python train.py --model="contrastive image-text model" --dataset="simulated stained blood smears" --train_examples=195000 --image_size=32 --crop_scale_min=0.8 --horizontal_flip=true --tokenizer="char" --vocab_size=28 --loss="softmax" --embed_dim=384 --encoder_arch="gmlp" --encoder_norm="layernorm" --encoder_mlp_ratio=4 --encoder_layer_scale_init=0.1 --encoder_drop_path=0.15 --encoder_patch_size=[4, 4] --encoder_conv_stem=true --encoder_layers=10 --encoder_width=192 --text_encoder_causal=true --text_encoder_width=256 --text_encoder_layers=8 --text_encoder_norm="layernorm" --text_encoder_norm_position="sandwich" --text_encoder_activation="silu" --text_encoder_mlp_ratio=4 --text_encoder_head_dim=32 --text_encoder_fused_qkv=true --text_encoder_bias="none" --text_encoder_qk_norm=false --text_encoder_parallel_block=false --text_encoder_inner_norm=false --text_encoder_drop_path=0.15 --text_encoder_positions="rope" --residual_init="none" --optimizer="nadamw" --lr=0.0014 --beta1=0.8 --beta2=0.999 --eps=1e-10 --steps=10200 --batch_size=256 --epochs=13.4 --lr_schedule="wsd_sqrt" --decay_fraction=0.2 --final_lr_fraction=0.1 --warmup_steps=200 --weight_decay=0.1
Rows from block 6 of the image encoder of a small contrastive image-text model, named by matrix and row number. Rows with one number belong to one neuron. Each number is 128 + 24 x the weight over its row's rms, rounded and kept within 0 to 255. All counts start at 0.
Before each neuron's rows are labels from the 100 images, of 14848, where the neuron reaches its largest size: "lies over" is the class under the peak. Only what is clearly more common there than usual is listed. The data: simulated stained blood smears.
# u: gMLP up (value half) (encoder.blocks.6.mixer.u.weight, 384x192), inputs 128-191
# v: gMLP up (gate half) (encoder.blocks.6.mixer.v.weight, 384x192), inputs 128-191
# out: gMLP down (encoder.blocks.6.mixer.out.weight, 192x384, transposed), outputs 128-191

lies over: small cell
u.293 [117 116 161 158 149 120 162 102 178  84 147 112 159 164 126 107 120  91 127  98 149 138  86 112  99 128 123 145 135 127 118 112 177 117 138 147 104 133 159 104 121 148 125 166 108  90 121  87 188 171 132 128 115 130 165 143 136 109 147 175 132 146 156 122]
v.293 [162 120 127 124 146 113 107 157  93  86 139 153 123  96 139 111 129 141  90  92 119 157 145  61 149 145  96 124 143 144 143 127  85 124 125 120 134 128 136 135 131 150 124 101 141 129 152 163  95 142 149  84 124 158 141 118 138 118 148 118 140 112 122 140]
out.293 [143 117 168 144 151 122 131 102 113  74 113 119 116 129 161 134  99 114 150 180 146 148 134 159 120 135  94  96  79 114 179 111 130 134 125  88 131 108 129 139 111 125 160 139 193 167 105 113  71 159 166 126 158 163 107 131 123 123 163 142  85 164 129 135]

lies over: large cell
u.219 [165 114 138 137 121 134 120 153  91  94 132 107 112 112 143 152 100 105 157 114 175 122 153 133 169 100 140  93 129 108 129 113 113 105 102  93 155  98 127 151 142 175 143 108 143 144 127 156 127 122 131 109 132 125 125 101 164 100 134 136 133 112 138 127]
v.219 [141 124 137 170 135 139 137 130 141 141 170 130 158  92 145 102 117 105 106  91 150 168  90  61 114 161 152 151 151  88 151 153 117 114 172 128 108 137 142 131 141 160 119 148 144 103  94 128 104 154 115  98  84 105 100 169 152  99 148 132  87 102 182 120]
out.219 [179 105 105 115 130 140 115 119  90 103 125 125 112 142 144 133 135 122 151 144 155 111 120 156 154 115 131  92 104 148 133  73 155 115 107 104 161 112 126 100 154 126 125 145 161 167 125 153 134 121 140 108 133 116 137  82 147 133 172 149 127 120 120 131]

lies over: nucleus
u.231 [124 136 112 129 119 134 134 114  84 122 113 126  83 111 126 117 133 146 138 170 109 118 142 120 149 118 150 152 123 178  94 116 137 157 103 121 113  96  96 127  95 150 166 128 146  99  91 106 137 114 114 113 147 107  89 134 130 102 135  91 106 136 134 122]
v.231 [147 119 124 158 126 153 163 142  83  85 126 105 126 131 157 100 118  96 105  84 123 145 142 129 123 129 202 145 148 101 136 141 123 121 153 127 127 113 145 151 104 108 126 138 109 127 137 161  93 201 114 124 108 106 134 162 142 129 123 123 120 123 198 173]
out.231 [120 122 146 143 108  87 116 108 152 121 136 115 100 118  98 131 176 112 119 112 165 127 142 105 163 129 134 133 138  92  78 138 162 117 112 173 155 129 117 136 142  76  87 151 174 176 148 142 153 111 100 116 163 131  90 117 102 114 110 181 113 172  95 115]

lies over: nucleus; large cell
u.245 [125 129 116 146 108 115 160 127 162 119 119 158 155 172 134 123  68 120 127 113 161 143  68 123 102 149 131 133 143 125 106 144 153 123 165 131  94 146 124  93 115 130 131 163 144 130  83 101 131 147 138 172 135  88 120  99 105 138 126 110 130 114 148 155]
v.245 [101 131 116 135 129 130 104 137 139 162  98 152 111 182 154 124  84 153 168 145 147 152 119 102 101 106 138 150 128 125 100 107 157  98 134 149 104 159  83 130 143 146 174 130 129 117 116 110 146  92 124 160 113 112 102  76 150 147 119 135 182 154 101 131]
out.245 [109 124 156  72 134 132 129 186 128 162 122 137 124 110 113 129 189 135 152  80  61 112 152 137 131 126  68 128 161 156 133 102  96 126 104  91 124 138 132 139 166 148 113  75 118 103 124 122 189 110 120 109 115 138 153 146 112 104 125 129 174 157  63 127]

lies over: small cell
u.16 [140  91 105 111 101 186 126 141 141 126 126 123 159 121 136 111 119 109 212 105 171 121 120 148 130  66 131 120 136  97 135 121 179 141 116 110 124 125  90 134 103 136 142 118 140 174 144 111 133 130  88 143 136 111  91 137 157 138 132 109 105 100 138  82]
v.16 [128 146 145 139 141 108 147  74 137 100 110 142 124 111 123  79 137 128 104 161 114 128 124  98 147 154 138 123  78 113 139 175  84 115 185 143 117 140 144  99  91 126 165 127 121 101 112 164 100 152 142  92 148 129 151 163  79 129 128 120  88 114 140 157]
out.16 [109 151  89  86 114 119 107 162 166 151 109 149 136 129  83 134 152 160 108 176  90 120 114  98 142  78 104 128 127 140 103 153 152 126 123 121  90  94 141 140 131 148 159 150  90 107 112 160 163 154 111 146 119 143 116 107 156  99 141 122 108 144  74 121]

lies over: nucleus; large cell
u.262 [177 121 151 106 121 141 132 149 103 113 119 104 107 176 129 134 123 125 136 145 146 108 122 135 126  57  98 113 151 141  97  62 171 137 110 143 138 170  95 134 129 130 171 123 126 127 139 127  93 183 119 143 170 114 122 110  97 150 149  99 165 105 131 124]
v.262 [112 127 137 154 131 118 117 111  92  74 176 109 119 104 145 117 113 125 141 129 131 104 153 116 150 150 154 138  92  98 144 157 140 130 127 119 166  91 143 127 103 123 173 150 137 155  99 160  94 125 142 103 121 136 122 114 147 151 125 124 115 127 151 146]
out.262 [108 149 108 146 119 110 162  93 152 143 133 121 148 141 124 115  80 146 109 179 144 113 141 131 116 151 164  77 123  88  95 148 148 116 114 163 135 150 133 101 117 121 164 167 152 164 140 137 126 137 157 139 144  95 109 129 148 153 114 115  98 163 153 143]

lies over: nucleus
u.298 [ 95 118 148  91 114 131 172 168 148 160 128 134 135 170 109 123 129 149 157 115  64 147  97 126 111 146 118 123 152 153 165  83 183 134 111 136  98 126 114 106 125 129  85 101 147 100 133  75 111 135 158 162 118 110 129 129 136 113 108 107 111 124 122  87]
v.298 [132 151 119 165 101 115  97 143 119 143 127 124 109 127 164 146  64 151 153 148 168 133 118 117 151 174 176 102 122 123  71 146 121  89 106 154 101 148 111 143 116 148 183 108 149 121 123 121 154 109 132 102 143 132  90  88 148 178 144 130 140 151 127 137]
out.298 [138 131 135 147 116 153 110 187 129 136 133 110 100 112 183 132  64 118 147  92 194 133 120 113 147 131 152 115 158  88  84 132 158 106 121 136 127 137  99 144 120 131 180  71 166  92 127 124 158  93  90 129 127 130  79 115 179 175 134 110 180 137 175 113]

lies over: nucleus
u.299 [119 136 166 101 165 124 149 168 118 118 116 118 139 195 131 118  97 114 112 112  82 112 116 138 157 209 121  86 130 153  82 109 185 132 101 139 153 108 137 140 108 114 111 137  94 110  93  93 139 122 153 147 148 107 107 116  92 122 108 125 154 147  88 118]
v.299 [153 147 118 164  78 160 143 138 150 124 125 138 124 145 134 143  66 127 163 120 156 172 111  89 110 173 181 113 140  94  99 168 146 103 142 163 101 191 127 107 115 148 156 158 185  94 100  94 147 173 112 140  90 100 102 103 157 125 143 128  82 143 148 160]
out.299 [153 100 135 132 155 135 174 140 113  67 127  71 109  89 189 119 107 141 156  96 159 142 134 118 139  98 177 139 115 120 129  89 143 126 144 155  91 130 141 107 150 121 110 108 134 139 157  87 104 127 151  95 133 133 133 160 144 126 103  98 135  90 211 141]

lies over: small cell
u.367 [100 163 120 104 103 191 121 130 133 136 108 142 141 163  84 138 164 121 153 130  82 106 135 144 106  76 145 127 123 146 133 120 158 180  94 133 145 144 136 132  97 139 124  85 118 106 151  96 128 129 126 148 157 142 136 141 103 161  89  82 172 152  92 111]
v.367 [171 151 122 116 112 140 125 110 147  59 169 101 129 124 130 130 123 131 141 149 138 101 132 142 107  84 129 102 129 125 144 164 141 132 134 123 147 136 141 100 128 109 112 127 131 162 112 157 109 134 176 117 125 130 137  89 119 105 153 142  98 122 125 169]
out.367 [117 112  95 105 117 163 144 140 102 139  94 134 124 143 127 130 140 146 169  93  89 125 138 116 110 134 136 162 107 158 146 132 116 108 107  79 120 126 150 127 149 112 127 102 172 145  85 156 151 103 133 119 119 151 157 132 183 139 143 104 107 124  47 112]

lies over: nucleus; large cell
u.212 [134 141 153 136 128 126  86 149 111 137  85 138 140 154 124 148 157  99 148 189  92  96 165 133 156  84 117  94 119 186 117 136 188 117 111 138 144 157 108 127 112  91 128 109 123 103 155  93 166 105  88 126 161 185 125 153 139 129 116 145 130 125  78  89]
v.212 [121 127  87 150  82 159 132 141 158  98 161 153 131 126 119 112 115 101 143 114 144 169  88 103  93 154 158 129 111 104 104 141 116 114 198 125  90 124 152  86 119 124 121 181 162  84  99  87 131 166 107 133 117  64 121 150 115 129 130 130 117 118 173 138]
out.212 [ 87 123 125 114  90 126 120 127 150 130 104 136 157 139 160 124 146 107  90 101 130 127 108 133 121 140 156 106 138 118 157 113 116 118 122 128 140 120 155 157 146 139 162 181 138 130 121 116 156 184 131 138 133 108 125 178 138  64 120 151  84 135 143 150]

lies over: nucleus
u.154 [164 170 121 161 113 113 131 121  85 108 100 128 101 145 172 121  89 101 149 167 186 114 135  82 158 168 134 109 141 109 103 101 144 110 110 154 146 146  94 117 114 104 160 125 141 188 102 151 142 112 145 161 138  76 124  96 125 147 123 110 141 131 138 182]
v.154 [118 115 109 118 159 109  74 132 111 137  83 106 108 132 144 130 125 132 123 161 125 112 141  89 115 115  83 142 128 141 128  85 121 121 154 114 111 142  86 132 133 126 156 145 117 127 156 132 139  86 146 147 138 159 143  64 105 140 109 122 174 146  87 122]
out.154 [151 105 112 112 153  94 116 136  95 106 103 129  94 134 133 113 148 149 180 157 120  98 157 135 134 113 104 126  94 169 137  95 136 120 124  84 153  96 110 127 174 115 129 102 152 165 117 142  95  92 152 125 161 179 126  86 124 134 150  98 126 142 106  91]

lies over: nucleus; large cell
u.49 [107 134 129 153 113 134 121 161 112 189  73 126 114 147 127 126  75 159 128 113 141 149 114 139 156  85 130 114 156 129  62  89 142 150 101 106 144 154 119 112 155 141 155 117 123 150 157 136 172  98 122 141 101 143  90  89 108 120 117  94 159 127 132 133]
v.49 [172 122  90 166 144 131 114 156  84 187 100 107  96 128 109 146 112 164 117 132 187 127 138 102 149 122 157  96 114  78 109  99 132  95 113 139 173 156  77 162 141 167 167 134 132 152 113 166 148 122 129 103  94 120  89  79 142 149 184 163 138 147 143 148]
out.49 [116 104 140 124 151 110 123 121  77 152 132 102  94 178  85 142 162 129 114 174 139 125 177 105 135 128  79 139 106 168 103 109 141 126 138 123 140 169 114 137 106 143 118 123 112 129 165 186  84  69 128 122 122 159 153 109 146 123 125 117 198 169  70 139]

lies over: small cell
u.58 [ 94 105 136 137 132 179 129 138 167  93 123 121 172 141 125  77  98  99 138  96 106 106 145 156 113  98 118 107 111 132 134  75 150 196 165 100 123  97 115 130 143  63 176 108 134 135 132 115 168  79  80 127  96 137 118 152 130 109 169 163 133 128 142 141]
v.58 [174 139 140 190 106 123 164 106 107 132 128 110 130 129 106 159 138  71 121 125 154 110 150  85 177 161 159 142 148 112 151 109 130 107 129 152 201 136  96 132 129 124 139 138 145 179  90 136 132 116 150 112 114 118 148 136 133 124 139 113 109 126 125 160]
out.58 [125 123  94 123 123 115 138 130 100 132 138 118  92 110  67 147 167 143 139 153 110 121 109 118 145 108  94 114 106 117 174  96 109 143 116 135 124 125 152 140 168 120 138 123 137 130 129 112 111  86 137 149 156 124 131  77  91 124 141 133 169 119 127 101]

lies over: small cell
u.3 [157 126 130 133 143 146 122 133 184 123 154 102  99 115 138 151 121 147 138 126 161 143 156 146 145 133  70 105 138 117 117  89 170 159 122 111 136 109 136  85 114 102 146 137 100  90 138 150 106 143 129 132 151 107 112 158 143  99 132 128 114 147 116 137]
v.3 [138 125 124 172 133 111 161  78 112 112 144 114 161 144  92 123 119  95 172 166 143 161 130  99 120 141 160 130 141 109 145 159 113 128 143 129 110 141 119 121 128 111 111 105 128 152 115 148 101 126 149  84 146 138 141 153 125 100 107 131 123 126 173 125]
out.3 [137 151 134 150 115 132  96 148 136 120 135 146 162 133 155 195 135 135 146 151 148 110 128 121 126 101 110 131 145 128 143 119  82 145 114 153 137 110 120 107 117 116 112 101 171 159 126 120 120 180 142 171  74 119  99 129 137 128  81 128 116 105 166 132]

lies over: nucleus
u.286 [138 119 125 112 135 105 153 147 138 139  83 142  98 179 126 183 112 162 130 147 132 141 118 123 117 140 120 121 140 164  72  57 156 129 135 152 110 158 147 107 110 115 140 111 129 141  92  90 135 156 138 134 131  94 153 103 131 143 161 106 167 131  98 129]
v.286 [165 160 145 152 103 144 164 115 132  84 184 140 153  91 117 103 117 113 128 118 156 107 161 112 157 172 162 119 123  96 140 156 120 116 138 131 114 117 156 125 130  94 130 113 148 141 109 148 124 159 108  99 141 167 138 170 108 130 157 116  89  98 176 126]
out.286 [136 148 174 164 127 114 133 123 121  98 136 104 152 131 188 146  65 122 131 150 179 130  74 132 103 154 160 125  93  97 100 155 160 109  85 145 118 135 106 119  61 149 142 127 170 152 112 129  95 152 166 141 120 125 119 168 115 119 122 109  69 127 150 145]

lies over: nucleus
u.189 [154 119 152  73  92 117 150 108 108  78  84 124 130 155 105 136 123 119 140 143 152 143 133 123 129 125 129 131  81 127 119  91 118 134 113 121 145 129  86 149 119  98 137 119 129 161 172 124 132 124 115 128 176 135 110 131 141 133 139  91 156 140  61 132]
v.189 [128 114 114 147 128 177 112 190 163 138 139 152 127 117 106 113 120 124 100  85 134 164 109 101 100 126 116 102 170 116 152 123 113 126 124 131  96 161 132 133 126 142 112 119 152 105  79 102 164 159 117  97  98  69 139 156 119 120 153 144 105 104 138 171]
out.189 [103  90 113 117 106 150 115 160 137  86 129 110 139 143  96 136 132 125 129  99 140 186 144 145 103  91  93 101 145 114 160 151 114 162 129  94 147 172 138 131 146 132 154 150 148  89 107 123 159 156 148 119 108 113 131 121 147  81 161 147 176 111 170 118]

lies over: small cell
u.272 [120 122 136 116 113 175 110 115 128 107 121 116 118 110 201 139 113 112 204 139 139 140 109 135 128 117 137 118 122 113 128 111 130 129 100 128 128 114 129 134 117 157 130 135  96 136 151  93 122 113 132 139 135 126 139 113 121 141 161 116 116 136 196  89]
v.272 [180 126 119 193 155 104 149 130 106 101 126 131 138 113 152 135 124 113 107 155 123 144 156 113 171 117 187 124 122  99 174 147  90 100 157 130 146 104 114 108 124 123 159 150 138 131  99 155 138 171 163  83 144 140 171 147 140 108 141 122 115 145 136 162]
out.272 [ 82  91 205 120 115 100  77  99 121  82 125 148 127 134 134 129 133 135 103 156 112 141  77  99 113 101  88 132 158 130  84 163 133 143 128 125  92 127 132 104  96 137 114 167 126 132 124 129 113 153 127 130 109 158 149 189 134 113 109 126 111 120 156 142]

lies over: small cell
u.302 [106 126 121 139 132 164 145 183 180 118  94 134 128 188  84 112 131  96 136 179 158 150 201 151 105 101 148  88 119 168 152  94 142 165 124 136 136 111  95 109 109 166  94 109 122 132 121 141 163 107  97 132 129 107 122 135 134 118 120 144 127 138 100 144]
v.302 [170 125  90 190 127 128 139 115 125 120 136 155  94 140 122 153  99 105 160 133 166 155 105 100 150 142 138 128 121 112 127 131  86  78 115 147 153 151 147 123 123 131 126 139 158 161 107 124  77  92 206  96 117 137 146 139 105 114 144 128  75 111 125 154]
out.302 [133 114 102 122 124 138 151 107 102 130 139 141 136 139 128 132 134 136 137 150 106 121 159 166 144 120 109 151 111 154  98  97 117 138 104 115 177 124 173 122 113 122 143 124 134 157 110  96  99  83 176 125 130 111 144 100 124 128 135 153 145 104  78 126]

lies over: large cell
u.186 [121 120 196 124 163 140  99 154 132 126 150 122 124  95 134 156 147 129 131  97 100 142 159 124 129 133 169 119 105 144 184 154 117  90 116 137 138  99 121 133 107 169 119  80 152 130 118 141 127 159 133  88 121 127  96 161 121  97 145 124 149 115 131  91]
v.186 [146 141 117 158 112 123 162 115 105 121 113 109 101 141 161 148 109 144 158 160 138 111 155 120 143 130 173 129 123  89  96 124 134 111 107 133 168 142 117 123 147 127 178  91 141 144 145 130 111 125 142 159 115 142 100 111 164 165 123 130 135 135 127 125]
out.186 [124 130 136 150 100 135 115 156 132 132 168 105 139 105 134 149 119 100  99  76 183 144 113 115 113 122 148 131 177  93 128 158 128 165 150 150 129 135 132 151 124 133 126 158 138  96  94 130 146 167  86  98  98  97 127 142 133 116 130 163 162 139 138 173]

lies over: small cell
u.313 [154 113  86 124 141 126 143 171 155 127 133 137 133 133 124 139 172 155 147  89 103 127 138 145 146 123 132  86 122 136 138  68 107 163 122  90 136 119 193 120 177 126  84 122 106 105 157 115 128 115 167 118 125 105 149 129 156 120 119 143  72  87 154  98]
v.313 [168 133 146 158 138 142 143  72 110 113 141 139 153 111 120 110  85 108 130 132 116 135 128 125 122 124 114 139 126 136 122 140 141  85 154 174 128 112 139 125 123 110 153 129 165 169 111 131 114 193 122 123 182 119 147 134 103 108 179 114  42 113 147 165]
out.313 [137 139 111 114 120  94 113  95 103 152 127 123 136  79 111 111 216  88 113 154  99 119 126  81 149 139 113 138 143 164 132  95  81 109 130  76 156  86 135 134 129 123 112 109  93 163 142 152 150 155 115  95 150 124 139 151 112 109 129 139 110 116  82 137]

lies over: small cell
u.274 [119 108  82  89 125 147 122 190 127  89 117 104 134 143  81 164 163 120 143 154  91 135 158 163 140  88 126  92 131 126 161  78 151 151 115 110 121 102 125 119 150 147 125 136 128 147 120 129 133 132 149 109 137 134 163 147 126 105 130 148 111 137  57 131]
v.274 [151 109 121 165 116 150 154 165 123 100 141 143 127 138 137 163  73 113 125 111 162 171  89 137 143 121 184 110 127 101 130 144 140  65 110 112 152 144 136 120 116 155 143 116 176 110  79 111  95 137 107 121  99  93 114 133 145  98 152 153  98 113 167 133]
out.274 [108 107 103 114 119  92 121 122 120 156 125 124 135 173  79 160 184 121 148 126  75 113 169 118 132 111  40 138 109 189 144 120  87 111 119 114 154  93 116 133 145 138 139 130  83 161 124 132 113 139 146 131 151 154 164 109  84 100 122 129 169 150  37 109]

lies over: nucleus; large cell
u.236 [127 158 110 108 105 101 119 103 123 128  95 137 111 158 129 112 148  95 162 131 109  92 123 180 169 106 109 137 121 164 108 140 164 168  94 134 149 107 107  96 128 134 163 144  87 112 146 122 121 152 136 168 135 127 139 142 149 157 125 139 141 156 117 100]
v.236 [139  78 103 112 109 148 124 175 130 120 126 128 108 134 151 134 127 159  98  84 146 187 107  75 100 135 127 130 179  85 151 148 138 109 120 101 133 171  91 140 153 123 124  95 139  84  77 138 128 144 103 117  92 106 114 116 153 102 141 122 166 120 164 150]
out.236 [169  91  99 168 150 139  51 128 127 116 133 112  84 131 146 131 131 128 145 147 111 130 150 123 130 103 135 116  93 136 157 120 131 115 115 100 141 107 141 156 114 121 145 173 174 120 137 153 159 100 171 114 148 139 115 194 126 154 139 139 127 151 115 119]

lies over: small cell
u.137 [ 66 102 117 107 103 145 185 154 139 155 158 154  93 155 118 126 161 104 125 110  89 119 125 126 120 118 100 150 155 158 160 136 158 183 117 129 120 126 143 119 116 103 151  93 121  81 137 120 108 146 144 120  95 125 124 123 151 126  81 144 152 142 140 134]
v.137 [172 134 148 169 134 115 173  92  87 123 119 122 121 104 115 128  95 138 125 135 147 160 129 123 148 136 159 134  92 103 157 144 109 117  93 148 169 123 108 112 117 130 159 115 179 135  89 158 119 150 140 118 130 139 123 115 137 123 150 123 103 135 133 138]
out.137 [111 123 116 110 149 163 102 157 126 172 113 127 129 134 110 129 163 101 117  66 106 131 145 111 121 108  67  97 123 168 184 112 120 107 110 108 120  88 121 145 157 143 102 141 132 104 129 123 132 134 111  75  87  90 155 118 145  63 163 158 149 110 112 102]

lies over: nucleus; large cell
u.103 [122 128 150 121 117 100 109 167 140 129  94  92 103 170 157 158 110 136 134 144 117  96 122  82 155 168 161 101 150 158  77 139 113 115 122 175 142 132 154 132  98  83 130  86 155 126 116 105 137 131 109 158 131  98  88 126 149 159 107  63 135 105 135 107]
v.103 [120 154 108 105 161 120  90 120 164 136 127 102 123 114 122 125 163 158 121 141 110 103 134 123 160 175 143 134 140 164 101 144 145 136 110 108 107  77 146 124 122 111 102 157 120 118 141 125 161 157  99 118 137 127 135 155 133 128 117 128 144 126 118 100]
out.103 [ 93 116  94  69 109 145 114 169 137 193 106 124 146 144  75 106 143 162 171 128 104 120 121 129 137 100 123 127 126 158  91 133 163 141 136 109 109 147 128 134 165 132 140 162 122  97 113 118 192 121  96 153 103 115 132 124 143 119 125 142 159 125 121  98]

lies over: small cell
u.93 [121 125 100 137 151  96 134 150 117  89 127 148 119 111 136 131 101 119 132 135 121 148  88 149 114 145 119 120 120 156 119 133 147 137 130 119 142 100  76 151 124  95 148 144 136 177 102 112  66 125  72 142 136 150  81 117 168 130 100 153 147 140 142 104]
v.93 [131 116 116 131 113 168 125 160 150 124 140 137 154 114  96 135 134  81 139  91 162 169 155 150 125 144 101 108 142 128 123 140 122 121 135 133 125 146 136 135 142 168 108 112 170  74  69 139 174 148 128  83 109 125 140 145 148  90 182 160  74 121 165 173]
out.93 [114 122 176 146 106 106 111 131  99 113 109  94 127 102 146 116 113 170 141 125 142 138 128  95 162 135 122 141 125  92 133  73 157 131 147 121 112 168 117 146 126 134 137 132 116 107 138 170 118 142 129 111  79 145 122 121 119 144 137 134 153 157 157 149]

lies over: small cell
u.0 [ 83 123 124 120 139 143 152 197 173 162 134 140 115 106 124 157 150 123 125  95 103 151 116 125 135 143 142 135 139 118  70 153 129 115 120 142  87 139 126 144 136 131  98  78 127  73 147  85 186 149 106 137 131 150  78 134 151 166 123 133 125 133 150  92]
v.0 [140 112 124 118 168 148 139 106  85 118 164 131 105 109 151 145 159 131 138  98  78 167 108 122 146 192  99 112 104 179 169  82  90 107 118  87 129  93 159 123 121 131  78 132 140 139 144 133 130 139 169  96 160 135 176 132 106 101 147 117 109 138 120 100]
out.0 [168 126  94 132 125 127 161 117 129  88 126 145 105 179 170 125  58 148 171 151 187 122 128 120 128 124 138 130 109 126 100 102 169 116 112 128 132 152  95 114 137 124 178  98 174 173 128 136  94 126 140 154 152 138 104  63 118 158 137 115 124 141 146 123]

lies over: nucleus; large cell
u.362 [131 108 148 139 129  97 105 155 113 163 138  87 136 155 134 128 126  73 158  77  96 148 123 144 154 126 120 109 160 157  97 135 119 148 117 126 141  93 150 139  74 120 102 148 145 145 159 149 123 114 136 127 146 142  91 130 152 133 124  88 144 126 140 130]
v.362 [158 134  96 151  98 161 159 124 171 114 147 152 147 129  97 104 133 106 143  98 169 155  71 108 132 150 182 137 124  81 121 151 125 123 123 134  92 137 144  84 149 135 114 190 123 133  93 138 113 141  88 138 125 116 137 153 122 154 153 158  99 121 140 159]
out.362 [152 136 120 160 126 118 126  95 156 116 157 142 156 150 132 154 105 101  53 174 146 144  86 126 106 150 173 104  91 110  96 113 132 167 123 149 159 133 132 128 119 128 145 125 124  95 100 132  78 133 138 126 121 160  82 140 116 154 161 134 156 101 179 116]

lies over: small cell
u.337 [170 125 107 123 134 174 162 100 103  75 144 123 107 178 137 101 155 106 163 122 129 146 124 130 105 121 148 112 113 119 163  98 162 180 121 117 146  82 152 102 155 117  72 166 114 149 144 121 118 156 116 124 160 136 152 141 157  98 158 144 102 116 145 122]
v.337 [138 101 141 104 131 122  88 183 113 137 127 116 122 106 108 154 152 181 108 116  92 138 105 113 146 161  99 124 140 170 164  71 123 128 102 108 140 149 130 176 117 151 112 118 133 140 125 144 128  96 120  85 130 151 138  97 138 154 132 154 166 170  55 112]
out.337 [124 109  97 125 121 108 100 104 126 101 133 106 150  91  85 136 181 103 126 132  90 107 163 111 133 132 140 129 105 118 188 128  62 141 135  59 147  86 149 144 153 147 118 174 134 158 133 152  84 127 142 105 121 124 175 161 132  85 133 140  97 122 138 149]

lies over: nucleus
u.34 [128 151 115  77 122 151 113 179 134  98  93 127 158 170  96 163 145  81 129 115 140 101 126 171  82  91 144 124 113 126 153 114 172 145 132 109 119 114 142 131 110  94 119 159 113 117 132  81 142 129 134 177 107 113 117 119 153 132  98 136 142 135 100 117]
v.34 [156 144 146 133 137 131 115  88 141 135 120 159 148 119 127 148 117 157 100 156 122 160 103 138 137 139 135 149  96 109 149 161 156 101 108 139 161 133 120 150 116 143 166 111 144 117 142 125  62 155 131 121 122 152 138 128 170 124 125  81 110 155 160 144]
out.34 [109 119 195 128 158  90  91  87 137 144 117 125 115 139 120 116 182 126 128 165 112 127 131 127 118 104  90 130 134 157 132 133 101 108  98 133 141 130 133 149  98 103 138 145 101 136 167 159  90 128 155 118 103 158  86 145 135 108 125 118 147 161  81 124]

lies over: nucleus; large cell
u.131 [ 93 150 151  83 146 140 162 132 191 163  95 131 159 109  84 129 159 155 110 155 108 113 138 128 126 123 114 104 149 136  99 164 138 185 113 145  77 143 122 125 120 129 123 128  90 110 138  96 149 153 117 144 138 149 133 186  90 122 123 129 137 154 110  87]
v.131 [144 114 125 138 156 115 125 100 107  91 106 138 123  98 163 129 130 116 108 111 124 109 154 118 143 174 116 126 119 161 155 140 128  95 102 120 167 123 158 106 131 156 136 184 130 196 126 149 142 121 172  94 124 143 104 128 117 130 146 120 101 147 104 113]
out.131 [151  96  97 121 119 119 143 129 131  94 151 150 107 188 159 126  69 117 161 130 154 130 137 123 134 116 152 127 123 132 115 100 168 142 139 129 139 102 137 114 161  94 129 127 209 137 128 131 113 137 178 138 152 117 133 117 136 143 142 138  60 112 154  95]